config.yaml
model: "multi-label image tagger"
dataset: "small charts drawn from random numbers"
image_size: 40
crop_scale_min: 1
translate: 0.06
norm: "rmsnorm"
mlp_ratio: 2
layers: 16
num_labels: 23
optimizer: "soap"
shampoo_beta: 0.95
eps: 1e-08
max_precond_dim: 1536
adamw_lr_other_params: 0.0012
epochs: 12.6
Rows from block 9 of a small multi-label image tagger, named by matrix and row number. Rows with one number belong to one neuron. Each number is 128 + 32 x the weight over its row's rms, rounded and kept within 0 to 255. All counts start at 0.
After each neuron's rows are labels from the 100 images, of 14976, where the neuron reaches its largest size: "strongest on" is what is common among them. Only what is clearly more common there than usual is listed. The data: small charts drawn from random numbers.
# u: gMLP up (value half) (model.blocks.9.mixer.u.weight, 160x160), inputs 0-53
# v: gMLP up (gate half) (model.blocks.9.mixer.v.weight, 160x160), inputs 0-53
# out: gMLP down (model.blocks.9.mixer.out.weight, 160x160, transposed), outputs 0-53

u.110 [140  98 120  64 190 171 157 165  25 198 152 149 113 103 168  51 134 149  60 145 153 107 123  94 112 151 116  67  90  93 159 102  72 120 136 128 114 179 177  98  82 112 178 114 126 119 161 153 112  90  48 139 147 156]
v.110 [108 117 134 189  95 168 124 159 165 119 147 139  81  99 118  98 162 115 126 136 142  82 147  82 248  61 127  95 115 118 127 135  88 164 135 153 145 128 122 157 115 118 107 159 102 115 201 115  93 153  88 129 166 119]
out.110 [116 136  86 132 148 134 113 101  93 138 118 103 136 108 134 146 113 132 160 172 107 139 127 125 141 142  95  92 144  99 173 192  54 134  42 130 167 130 167 147 173 104 116 143 125 111 116 108  92 149 164  88 116  96]
strongest on: bubble chart

u.20 [152 125 148 163 142 142  40 112 145 200 205 124  80 161 102 113 133 132 100 154 165  91 129 111  94 151 134  87  68 145  61 158 137 156  88 142 150 143 200 125 148 107 102 160 136 190 193 114  73 129 119 112 170 182]
v.20 [175 130  93 129 167 125  71 177 173  97  88 125 183 138 149 132 157 113 131 141 162 107 147  91 199 120 131  92 164 121  48 133 168 137 101 166  82 161 126 110 174 135 109 144 151  80 109 147  96 141 152  94  72 181]
out.20 [ 87  90  87  94  41 161 141 129 154 133 104 104 148  94 132 189 157 108 142 115 150  91 184 119  87 116  91 121 137  50 166 136 110 147 130 103 133 103 122 157 122 171 168 140 115 122 128 192 220 100  71 109 130 143]
strongest on: heat grid

u.150 [144 166 118 126 140 134 196 138  99 156 119 163  97 136 165 114 137  96 105 165 176 142 138  84 115 131 184 121 137 206 120 170 115 116 138 115  88  94  68 114 166 127 168 144 122 181  69 137 134 107  97 122 194  88]
v.150 [148  98 189 131 133 105 132 128 138  90  93 140 153 160 111 136 110 142 180 216 140 144 128 158 154 132 125 100 169 126 148 171 130 136 143 147 110 176  76 141 143 110 138  20  99 127 142 150 130 142 108 164  83 108]
out.150 [ 98 107 153  80  64 134  83 128 123 153 141 137 169 187 121 117 146 143 132  68 135  98  82  93  47  73 140 138 146 125 132 110 149 122 160 125 148 160 156  86 113 158 136 128 109 174  95  84 121 122 149 150 131 108]
strongest on: grid lines; horizontal bar chart

u.132 [ 87 166 121 104 172 151  79 113  73 171 157 158  90 140 163 122 123 155 100 119 104 168 138 141 151 149 103 158 175 110 102 148 184 160 127 144  89 198 102  98 183 129 158 156 123 116 173 161 136 133 119 140 134 203]
v.132 [ 95 104  83 120 137 159 134  86 126  91 109  85 168 124 103 144 150 132 156 111 153 188 132 205 107 129 168 139 122  93 103 131 157 148 138 107  82 135 128 192 113  84  79 131 165 148  55 139 143 102 128 159 127 130]
out.132 [135 110 134 133 140 105 130  99 101 144 135 164  91 161 104 141  89 145 161 134 105 128 192 119 124 173  58 141 166 110 119 155 112 174  72 147 163 103  97 164 137 113 114  91  95  76  94 124 132  98 151  69 104 160]
strongest on: rising; lollipop chart

u.140 [100 128 194 148  56  68 142  80 112 184 185 154  76 156 106 164 149 140 141 147  96 125 130  58  90 198  89 133 112 133 182 177  63 108  93 175 172 161 129  96 152 133 115 130  91  99 126 135 162 109 135 142 168 138]
v.140 [132  90 141 141 121 145 106 148 122  96 129 132  98 133 157 158 120 162 169 170 141 144  93 152 152 171 111 113 138 134 133 119  76 136  91 165 163 106  97 112 185 122  62 161 125 193 102 119 128 127 131 129 160  93]
out.140 [152  97 106 136 115 147 125 103 142 142  65 133 180 118 105 128 107 188 114 110 186 102 134 178 156 146 213 128 138 117 109  93 145 139 121 133  93 131 161 131 139 132  93 127 173 150 117 174  95  77 137 116 140 175]
strongest on: stacked bars

u.32 [117  72  95 124 145 125 135 130 114 153 149 111 102 126 102 142 150 143 140 159  71 143  59 119 116 130 140 141 135 109 179 101 139 160 110  89  84 158 161 127  79 172 226 154 125 102 174 138 112 160 129 131  80 147]
v.32 [157 122 136 146 111 129 172 147 119  99 103 158  84 103 112 122 114 118  97  99 150  80 105 179 164  63 101 122 178 126 130 132 147 129 169 142 141  86 149 150 136  93 114  74  86 162 152 116 151  98  96 174 124 147]
out.32 [126 155  76 105 107 107  97 215 186 134 117  79 176 116 179 111 138 140 179 105 158  55 154  78 116 162 168  97 105 139 154 130  89 164 105 155 190  98 146 108 125 113  99 124 165 120  92 145 137  73 109 136 109  72]
strongest on: grid lines; flat; items: three; line chart

u.148 [ 91 166 156 187 187 136 171  85 105 115  79  73 116 113 128 150 123 133 177 155 122 168 123  93 134  97 144 143 201 185  76 173 136 158 146 212 127  88 122 161 116 157 103 126 100  96 120 150 151 103 102 158 184 166]
v.148 [140 158  68 166 114 113 137 169 142 163  79 100 149 150 157 150 107 138 111 156 139  92  95  78 169 139  93 116 156  66 126 168 142 118 140 158 134 133 111 171 170 105 100 130 169  88  60  98 141 125 135 133  99 114]
out.148 [ 69 148  85 146  91 141 147 119 105 147 124 151 135 148 158 129  82 199 132 135 138 155  91 122  54 132 138 125 135 123 100 165 172 106 113 171 143 215 136 109 136 142 156 179 155 174  99  94 150 124  92 216 126 105]
strongest on: pie chart; heat grid

u.14 [170 136 113 108 133  53 169 135 152 180 137 168 141 131  74  77 191 109 114 133 122 181  64  49 244 147 159 110 118 138 105 102 145  65  94 175  40 130  70 122 123 161 154 146 174 135 135 153 108 161 135 109 130 170]
v.14 [152 128 134 170 102 115 104 141 163 173  48 112 182 179 137 123 152 144  95  88 129 145 145  76 134  89  63 139 164 159 110  92 144 129 150 150 116 156 175 137  66 113 138 119  66 130  94 108 143  89  91 135 102 130]
out.14 [114  90 101 165  83 135 135 150 178 111 139 142 121 118 145 176 151 144  69 139 117 118 107 123 124 152 181 145 143  45 181 147 110 106 125 126 121 140  85 159 139 108 133 149 114 144 119 163 123 169 148  80 108 142]
strongest on: bubble chart

u.135 [180 121 108 162 138 186 235 115 121  82  93  94  68 133 151 135  59 100 129 123 136 131 174 131 122 176 107  91 133 162 161  63  68 153 159 116 166 185 125 133 112 112 123 153 111 103 123 194 154 136 138 158 144 110]
v.135 [ 87  68 118 112 120 125 147 160 151 120  71  75  96 154  85 137 152 101 111 118 118 165  99 121 173 164 127 209 121 191 102 195 125  99 143 150 127 114 136 150 142 136 169 167 155 118 184 134  94  90 154  99  79 112]
out.135 [ 99  97 121 100 169 138  84  91  87 142  77  67 106 181 184 121 150 172  86 112 138 127  85 204 110  99  73  99 164 122  56 155 162 194 130 141  60  93 155 127 182 175  71 122 125 116  82 115 160 146  78  88 117 157]
strongest on: heat grid; bubble chart

u.122 [136  98 136 157  93  80 145 169 142 163 109 123 133 161 176  87 159 111  73  68  83 109 135  73  82  99 147 127 147 121  67 124 144  91 122 131 147 112  64 100 134  97 118  69  92 170 138  95 130 130  71 110  99 130]
v.122 [154 159 115  81 164 147 106  68 165  99 149  91 137 139 128  78 110 111 130 154 121 138 127 110 135 117 141 126 107  81  75 137 133 144 150 170 189 115 123  83  91 106  82 162  86 107 118  88 122 152 164 116  93 153]
out.122 [111 162 104 122 135 106 127 136 106 130 182 136 172 107 223  66 173 110  80 156 114 151 106  89 143 148 173 157 167  97  75 153 131 125 126 121 131 120 116 139 180  57 144 123  91 141 102 126 137 160  76  93 127  95]
strongest on: legend; dark theme; flat; area chart

u.115 [172 132 171  90 140 169 101  91 117 141 184 166  86 147 106 203 151 154 162 178 155 112 154 124 166 148 144 124 143 121 152 121 166 157 137 148 126  68 100 144 117  90 162  63 141 105 136 161 161 101 107 108 131 136]
v.115 [ 69 143 132  96  69 101 109  96 112 129 145 123 141 197  92 115 121 141 162 115  83 120 140 165 112 121 155  90 118  84 137 118 135 176 150 117 183  98 165  84  89 173 124 137 106 144 200 207 135  93 172 138  99 119]
out.115 [165 108 103 113 123 144 119 182 162 143 106 144 142 155  95  90 133 178 142  84 148 154 171 141  66  85 107 124  79  84 159  98 161 117  53 155 118 164 108 170 184 122 145  97 147 103 152 142 112  96 102 164 181 109]
strongest on: one colour; radar chart

u.79 [152 137 111 130 115 113 167 136 160  74 102 193 119  95  70 113 135 145 141  98 108  88  81 108 140 131 162 115 163  98 170 183 136 131  87 128 118 138 153 135 108  72 115 122 204 180  46 128 131 115 108 131 130 172]
v.79 [124 105 115 127 125 162 144 114 141 128  74 122  40 132  86 154 125 169 108 115  89 174 155 151 143 131 140 180  79  95 107 160 140  88 102 111 141 123 120 113  92 167 204 143 102 127  79 173 142 100 139 100 192 163]
out.79 [227 117  81 118 141 144  88  97 102 142 158 114 176 150 156 130  86 153 176 109 144 108 158 162  56  74 145 161 102 208 143 126 136 159 151  88 174  86 121 157 124  90 104 176 157  81 165 139 110 134 144 158 127  95]
strongest on: pie chart; ring chart

u.50 [135 111 128 118 117 170 136 145 153 160  74 146 104 132 122 100  47 102 141 119  71 149 132 106  63 153 107 150 127 134 150 134 157 122 191 140 127 123 116 147 104 162 153  74 111 153 130 114 160  85  78 168  74 139]
v.50 [165 157 108 142  91 108 115 150 150 152 135 149  70 139  86 156  60 120  85 121 147 194 171 157 201 108 124 154  87  89 107  58 104 101 116 137 133 162 125 120 111 175 125 161 115 125 147 105 113 127  84  83 161 151]
out.50 [153 156 143  95 143 111  94 119  83 166 123 101 176  91 151 150 141 135 147 137  85 203 122 107  85 141 201 162  75 144 124 202 116 128 101 116 139 170  95 115 119  93  68 189 149 112 116 111 157 109 141 150 202 124]
strongest on: pie chart

u.107 [130 129 164  96 136 123 151 118 163 129 118 148 104 172 139 157 135 128 146 149  66 163 135  89 120 117 120 136  63 172 106 113 117 110  86 163 138 123 126 119 161 128 121 134 138  63 132 135 143 213 127 150 127 113]
v.107 [210 167 132 165  89 142 163 158 143 131 122 109  93 102 109 129 119 111 108 149 113 119 130 106  86 198 188 159 120 122  92 113 122  33 122 121 202 184 121 156 110 137 179  61  99 101 164  73 132 144 104 193  82 122]
out.107 [141 159 162  65 153  86 163 141 139 137 119 115 140  99  86 118 136  83 132  97 136 181 100 175 111  87 169 162  59 164 161 118 130 189 113 131  95 105  64 128 136 185 127  88  97 127 156 108 123 183 175  95 150 154]
strongest on: stacked bars; pie chart

u.0 [134 194 146 126 203 159 107 153 133 170 144 117 155 131 152 121 125  62 138 161 117 149  74 100 132 152 208 128 123 114 145  67  97  88 110 151 107  94 182 196 141 161 163  95 147  90 210 150 181 121 130 129 157 108]
v.0 [118 102 118  92  99 145 118 121 102 230 183 186 101 144 174 148  40 121 112 150 168 144 179 164 144 125 161 109 123 137 116  92 150 110 137 103 121 135  58 102 158 171 143 195 152 165  97 189 146 148 114 132 206 148]
out.0 [158 100 104 123 116  78 118 190  53 148 122 137 130 144 120 126 102 164 172 144 132 116 135 203 167 110 137  78 124 113 203 101  61 173 143 181 178 170 114  82 115 121  65 124 164  93 104  55 101  99 110 146 152 104]
strongest on: lollipop chart; one colour; items: eight

u.72 [ 65  91 101 123  96 131 127 146  91 214 170 117 117 108 106 102  90 137 122  95 164  75 150 171 119 139 147 142 144 118 124  92 115 140 129 107 155  78 130  69 152 191  78 162 123 165 105 144  83 125 105 154 156 180]
v.72 [150 143 108 131 132 163 121 127 122 148 214 179  66 134 147 127 158 127 130 176 119 113 145 124 159 139 117 137 116 126  83 140  75 110 114 165 139 102 194  96 121 154 166 125 137 120 104 148 156  85 109 116 162 183]
out.72 [138 118 138 144 171 138  56 178 126  95 115 178 163 154 120 144 154 155 130 100  93  82  86  97 155  93 147 139  91 179 163 168 130 117 206 144  92 150 159  87  47 123 107 127 144 121 106  90 146 127 156 139 123 188]
strongest on: heat grid; items: eight

u.129 [101 137  87 171  80 112  98 190 110 208 155 164  55 110 116 110 150 122 145 142 125 114 175  91 179 109 172 123 115 142 100 113 144 195 103 126  64 135 144 103 146 138 108  93 163 117 181 146 116 178 109  76 153 115]
v.129 [148 200 184  89 129 118 159 112 117 129 131 167 176 171 143 164 168 148 152 135  96 135 175 142 101 120  83 147 134 121 139 120  97  60 100 103 147 158 131  87  83 127 146 112  59 173 186 111 152 216 131 128 115  91]
out.129 [111 129  34  93 108  66 122  89 141 128 148  92 125  88 145 153 119 135 135 140 135  44 131 111 121 103 198  98 120 117 136 144 130 131 101  67 193  69 123  91  34 164 113  95 175 161 116 122 111  82 105 128 183 128]
strongest on: rising; scatter plot; bubble chart

u.133 [142 107 134 137 139 124  78 146 126 190 175  97 116 127 126 140 142 111 125 122  93 136 112  79  77  81  99  72 112 116 127  63 129 142 124 156 154 113 155  84 126 141 137 160 171 133  79 150 130  96 151 128 162  98]
v.133 [107 151 169  86 102 138 146 142 163 138 107 151 183 156 100 187 157 138 167  92  79 124 102 130 108 131 200 106 134  72 146 176 145 121  65 118 122 188 164  82 142 128 120 150 103 176 116 108 118 146 167  75  86 142]
out.133 [158  98 110  63 195  91  96 140  95  88 101 141 157  92 129 152 102 152 136  92 107 142 102 197 192  82 130 129 142 151  99 122 126 120 123 139 134 155 137 120 174 165 105 223 163  95 156 153 172 139  94 127 107  63]
strongest on: heat grid

u.61 [158  95 144 113 122 100  94  69 134 179 171 151 101  87 151 186  73  95 145 116 126  91 176 112  32 114 165  96 102 105 125 136 112  98 175 103 104 130 142  88 149 100  75 151 143 208 121 174 107 118 101 157 152 130]
v.61 [146 120 116 154 127 134 163 124 149 157  73 122  85 170 120 164 137 137 118 118 122 132  83 146 106 108 157 134  61 162 154 186  88 169 181 124 166 133 112  91 160 134 157 113 126 193  94 177 154  92 132  89 149 129]
out.61 [225 176 150  93  62 102 111 148 193 150 152 110 135 181 130 143 141 147 130 101 161 130 149 164 102 143 131 146  86 150 143 160 129 113 124 182 103 130 157 162 117 142  93  89 110 126 138 111 129 130  66 147 120 151]
strongest on: stacked bars; pie chart

u.88 [158 122 102 161 121 115 128 156 159 141 141 133 139 156 147  91 133 101 130  89  91 178 151 145  92 159 201 141  71 119  85  91 177  92 158 122 117 154 115  67 168  78 153  96  84 148 113 155 179 143 120 145  65 107]
v.88 [125 152  25  78 167 156 104 174 136 125 140 163 156 133 112 161 147 154 111 124 134 111 125 120 130  98 130 151 130  67 178 135 121 168 140 173 164 146 119 144  65 115 172 112 196 179  73 157  90 129 134 112 148 140]
out.88 [ 99 107 125 180 140 142 102  73  94  24 110 152 104 116  94 181 143 120  73 122 150 137 182 136 126 153 142 116 144 150  58 177 152 106  97  85 175 141 127 124 117 107 165 111  94 161 128  78 137 145  37 119 112  99]
strongest on: legend; heat grid

u.111 [162 122 157 113 157 117 156 121  84 174 146  91 176 109 111  91  60  55 152 148  86 103 121  63  68 141 171 132 129 118 116 207 134 134 131 140 123  99 132 102 174  98 148  78 114 168  81  85 123 169 172 171 168 133]
v.111 [145 121 187 174 115 163 156 168 114 166 150 173 141 182 172 124 127  97 124 186 178 155  76 147 149 119 130 121  48 134 101  75 173  97 112 140 114 131 118 161 154 108 141 125 144 158 133 120 164 105 144 132 137 163]
out.111 [165 134  41 123 157 150 177 115 113  93  94 154 137 185 123 184 177 140  80 160 108 169 197 135 100  95 141 139 120 194 132 155 147 125 155 123  66  98 145 164 110 135 192 173 129 108 143 139 135  96 107 149  68 145]
strongest on: grid lines; horizontal bar chart

u.121 [144 125 173 130 177 117 120  97 125 201 128 178 137 132 138 121  56 144  97 117 187 113 109 108 169 141 196  93 116 109 105  81 164 165  93  69  39 169 164 119 137 105  93 146 126 149 123 155 160  86 164 102 145  96]
v.121 [140  80 149 154  82 171 184 169 156 119 195 114 121 205  96 115 148  58  78 135  99  98 110 150  99  61 147 125 126 144 124 133 147 125 127 174 115  78 147 124  96 117 111 147 169  73 146  88 163 113  79 147 124 167]
out.121 [161 112 106 126 146 187 178 139 146  59 136 161 164 120 144  91 136 131 139  93  79  49 126 120 132 152 121 133 122 134 126 125 120  79 166 132 120 129 102 133 158  57 135 124 132 112 142  88  97 186 143 134  89 127]
strongest on: lollipop chart; radar chart

u.101 [ 87 124 159  73 134 133 114  90 140  89 108 136 137 123 150 155 165 142 142 141 103  64  97  49 187  99 160 157 106 108  72  76 101  98 114 132 125 112 130 133 161 142 143 125 113 135 171 104 136 143 133 167 129 129]
v.101 [ 99 100  84  85 114 131 142  92 153 108 140 159 133 107 152 175  74 109 159 118 161 159 165 117 132 180 144 154 125 100 133  98 123  97 143 101  66 129 191  95 152 153 104 148  58 170 162 160  71 175 168 145 127 161]
out.101 [ 73 108 110 222 149 163 139 132 134 123 101  97 140 107 113 126 179 106  74 139 105  88 150  89  91 126  73 142 163  36 158 126  49 107 108 135 142 190 133  98 134 132 165 142 189  96 133  93 145 149  86 109  92 142]
strongest on: one colour; horizontal bar chart; step chart

u.64 [139  80 114 147 124 203 130 127 167 152 144 125 100 141 135 107 138 104 154  96 118 114 162  99 105 165 110 155 142 101 117 166 129  85 184  82 151 150 167 104  71 140 175 146 114 173 103 212 169 133 138 168 110 159]
v.64 [144 149  86 122 165 151  76  98  92  94 188 155 114 148 177  87  98 171  82 103 128  51 136 117 154 134 120 162 141 133 146  77 226 100 164 135 128 154 172 144 152 146 108 181 126 144 140 170 165  91  92 150 144 140]
out.64 [137 149 146 153 133 109 216 137 185  97  97 114  69 134 106 136  88 161  94 189 118 152 114 202 136 108 143 103 120 140 130  93 124 113 108 143 122  83  94 112  64 137 113 145 134 156  94 107 110 106  99 150 167 140]
strongest on: heat grid

u.137 [145  75 125 179 154  42 149 131 118 106 100 178 154 118 123 132 117 141 185 110 150 137 146 197 218 154 130 117 128 112 143  89 136  75 126  98 127  89 127  80  93 134 129 129  85  99 100 154 115 156 128 143  98 155]
v.137 [ 42 115 179 125 145 151 153 140 184 155  95  82 109 116 149 174 104 149 143  90 150 158 103 127 124 107 185  82 107  83  88 152 129 116  97 139 158 146  91 113 140 147 110 116 203 123  86 132  79  67 164 155  77 139]
out.137 [110 104 110 161 143 153 145  74 107 143 114 125 132 130  24 164 149  62 127 134 111 117 164 159 143 136 123 134 143 156 108  83  98 111 118 141 151 138 181 136 146 110 127 104 143  95 122 124 130 155 107  66 160 149]
strongest on: grid lines; falling

u.15 [129 140 105 113  70  67  72 121 155 101 123 133 111 123 155 183 146 110 145 128 195 166 142 110 107  55 129 124 107 150 127 149 153 118 167 120  80 131 113 111 101 168 180  87 133 126 116 175 113  74 130 135 162  52]
v.15 [ 69 100 132 137  96 130  69 150 179 110 137 116 103  51 154 106 184 146 132 119 114 137  88 123 123 151 147  83 179  46  89 180 126  80 128  78  79 120 100 104 106 118 125 113 138 152 154 167 114 104 127  83 108 115]
out.15 [171  85 119  71 106 158 140  77 135 147 140 130 138 142 163 126 152 101  92 139 164  77  87 141 150 169 122 148 165  69  79 130  94 176 137 170 147 163 146 146 166 100 167 102 129 100  59 111 148 134  82 140 168  62]
strongest on: heat grid; lollipop chart

u.46 [174 177 141 111 143  63 121  95 101 177 122 133 122 177 115 166 135 124 141 105  81 152 149 156  85 134 122 160 159 150  91 158 107  71  82 128  85 151 177  97  72 166 146 166 174 182  78 119 123 145 101 115 137 210]
v.46 [174 161  95 157 109 119  83 134 121 154 130 131 165 136  89  87 144  85 178 124  96 153 105 129  73 175 126 122 104  53 103  87 162 111 145 192  86 136 118 130 144 150  91  49 125 191 148 122 107 173  92 148 172 138]
out.46 [104 146  77  50 102 134 136 112 160 139 114 147 144 156 110 130 119  98 145  43 126 135 151 116 116 116 105 128  36 153  88 148  91 126 160  78 108 130  90 148 194  92 130 190 131 100 171 105 143 125  84 140 136 126]
strongest on: rising; bubble chart

u.28 [123 143 183  84 130 118 103 136 132 138 121 140 183  98 108  96 152 165 109  83  75 227 143  74  94 169 103 131 106 118 156  67  98 163 118 162 145 130 164 191 111  97 153 171  77 180 130 125 104 141 130 157 144 209]
v.28 [129 112 120 156 138 179 101 217 122 103 163 167 136 143 173 131 161  80 129  58 125 130  82 119 133 149 118 154 122 119 129 111  88 140 179 211 152 143 167 125 137 170 131  72 156 182 141 135  76 202 113 128 147 163]
out.28 [ 97 115  71 141 142 120 124 156  84 137 139 154 144 172 164 141 124  84 110 151 111 139 177 148 159 178 105 117  96 115 110 166 118 108 151 153 101  77 139 139 126 165 156 111 148 141 165 109 193 117 105 140 135 149]
strongest on: rising; bar chart

u.71 [145 101 163 146 148  90  89 123 169 169 161 117  27 180 159 118  98  66 107  80 133 186  87  99 188 105 141  80  98 125 157 149  72 133 128 134 105 110 133 135  91  77 137 146 114 159 109  89 107 112 117 146 159 124]
v.71 [124  58 100 170 119 148 142 139 117 109  95  97 153  75  57 204 177 137 143 102 144 107 160 138 128 119  96 113 162 125 110 141 175 106 154 126 218 158 188 162 102  80 127 107 147 119 149 131 135  99 171 173 129  93]
out.71 [136 109 126 149 103 123  89 167  87  83 136 180 160 142 144  51 122 127 134  83 125 116 115 157 197 132 171 200 147 137 160  99 105 128 165  60  67 193 103  83  95 219 157  88  98  84 154  80 121 123 108 161 135 123]
strongest on: pie chart; scatter plot

u.84 [154 126 159 140 126 152 118 160 133 125 153  89 120 139 111 102 136 142 149 110 136 142 130 170 100  86  98 156 135 122 146 109 171 170  98  85 121 107 106  84 138  90 116  96 167 124  70 115 129 118 151 144 160  63]
v.84 [132 171 144  96 130 201 127 164 152 117  82 144 142 121 127 152  66 215 137 152  62 121 112 126 153 178  94  92 127  74 192  99 102  75 122 162 149 122 124 132  70 172 157 114  96 117 153 161 108 153  84 140  54  94]
out.84 [148 126 145 121 126 154 114  94 117 162 193 183 101  62 107 175 155  72 138 125 155 110  78 120 125 159 100 121 181 109 159 108 155 135  84 124  97 138 130  91 116 179 109 166 144 176 119  71 125 139 107  88 187 213]
strongest on: lollipop chart

u.103 [148 157 182 123 114  95 181  64 124  69  75 142 173  81  93 174  98  86  89 108 115 141 174 178 150  84 109 121 113 100 123 137  80 212 120 194 158 132  82 119 134 141 123 114 113  85 143 114 127 154 122 158 108 113]
v.103 [117 136 128 106  89 132 123 166 159 146 132 133 155 126 169 110  67 109 120 128 183 170 132 152 102 146 138 122 143 117 101  85 100  60 145 195  87 164 112 133 146 133 132 104 175 138 126 171 132 107 129 103 107 105]
out.103 [ 70 153 132 107 140 177  85 124 146 205 142 106 131 196 129 136  65 120 124 115  97 132 161  69 155 141  60  94 120  90 132 128 144 129 127 167 105 150 125 129 142  47 126 192 150 107  96 155 113 176 137 139 141 146]
strongest on: legend; rising; area chart

u.9 [115 112 164 112 113 176 144 127 121 125 129 118 109 143 147  79 167  97 114 171 115 111 101 147 150 115 182 109 152 136 159 143 197 116 120 195 122 166  88  99  75 127 132 142 122 142 133 137 164  93  71 160 113 128]
v.9 [165 133 138 121 167  45 111  94 111 126  78 120 173 193  60 133 174 127 130  92 124 158 128 103  88 124 153 180 121 181 147 104 131 135 110  86 132 167 145 141  73 128 139 120 158 160 164  94 141  93 180 154 180 105]
out.9 [ 99  99 195 107 147 122 127 178 109  82 161 123 167 107 154  71  72 161 142 118 164 151 173 154 119 162  94 150  74 143 159 130  80  99  92 172 126 168 118  86  93 120 173 145 178 148 133 160 155  97 112 121 175 106]
strongest on: one colour; radar chart

u.42 [145 123  93 113 121 156 112 105  93 110 139 175  82 122  89 138 135 189 125 147 114 168 189 144 121 123 139  78 150  54 173 171  92  94 100  95 131  96  93  76 123 138  80 153 140 118  93  80  90 154  93 150 112 177]
v.42 [120 142 133 135  45 132 148 108 145 100 126  72 121  75  78 132 135 105 100 127 123 130 173 141 161  77  92 102 143  96  71 128  94 150 128  98 154  91 138 134  82 168  85 163  60  91 135 186  65 112 109 130 174 119]
out.42 [118 170 196 146 205 129 102 152 143 134  86 119  84 106 147 151  51 114 134 104 168 118 108 112 137 115  66 174 128 101 104  83 124  64 119 102  65 146  99 146 132 105 120 128  94  98 118 121  99 140 105 197  44 154]
strongest on: heat grid

u.80 [136  89 164 167 196 119 106 134  74 118  70 109 109 147 103  96 120 165  98 153  88 140 111 163  47 152 126 115 135  76 113 145 186 168 129  63 126 122 132 124  74 137  75 136 121 154 119 186 106 189 103 143  97 104]
v.80 [ 76 112 101 130 114 114 157 148 149 133 139 140  93 127 100 125 145 120 143 160 140 130 112 112 119 110 121 175  89  79  95 178 156 156 114 182  97  71 116 137 152 114 135 131 143  64  44 178  61 160 124 131 198 180]
out.80 [155 167 153  64  65 158 165 106 116 141 118  70 158 117 116 144 156 165 151 142 108 171 126 122 131 108 144 116 172 151 122 116 155 115 175 120 111 132 142 118 120 107  88 168 134  62 186  96  59 150  60 153 138 100]
strongest on: grid lines; one colour; radar chart

u.18 [137 139 125 169  85 115 136 106 124 108 152 110 127 143  74  98 161 143 155 158  93 164  96 197  46 130 159 122  39 111 133 120 122 149 117 116 174 125 128 122  83 162 141 140 157 141 123 107 142 146 103 142 116 152]
v.18 [ 87 115  93 177 129 169 153 132 116 134 108 121 128 100 104 111 133 166 112 124 137 119 136 101  55 162  92 148  94  84 148 109 136 207 124 129 152 118 148 182 129  89 182 150 167 110 109 156  98 168 109 147  87  74]
out.18 [158 138 123 144 178 177  92 110  91 150 167 203 111 112 154 113  81  92 160 191 148 155 116 202 199 149 188 137 120 111 147 144 121 117  85  92 148 153  81 171  54 136 117  90 136 190 123 151  88 123 148 124 100 130]
strongest on: pie chart

u.134 [109 196 127 152  94 142 172 166 175 191 168  86 169 195  76 127 116 104 203 137 132  99 133  98 148 136  89 141 153 113 166 107 152  84  75 133  74 151  93  92 100 170 111 148 142 101 137 144 182 155 119 137 106 175]
v.134 [ 89  98 114 185 156 206 162 133 107 149 129  78  95 136 166  93 126 171 139 149 143  74 130 133  85 112 125  74 116 132 131 160 133 148 125 161 134 158 178 136 107  78 179 125 118 127 170 159 137 126 129 107 107 159]
out.134 [143 172 148 151 169 141 133 101 151 102 116 169 111  91  79 152 124 121 186 118 107 157 148 122 151 118 129 199 122 135 143 108 128 146 140 109 163  69 128 133  83  85 132 127 134 226 130  66 121  94 140 169 125 175]
strongest on: bubble chart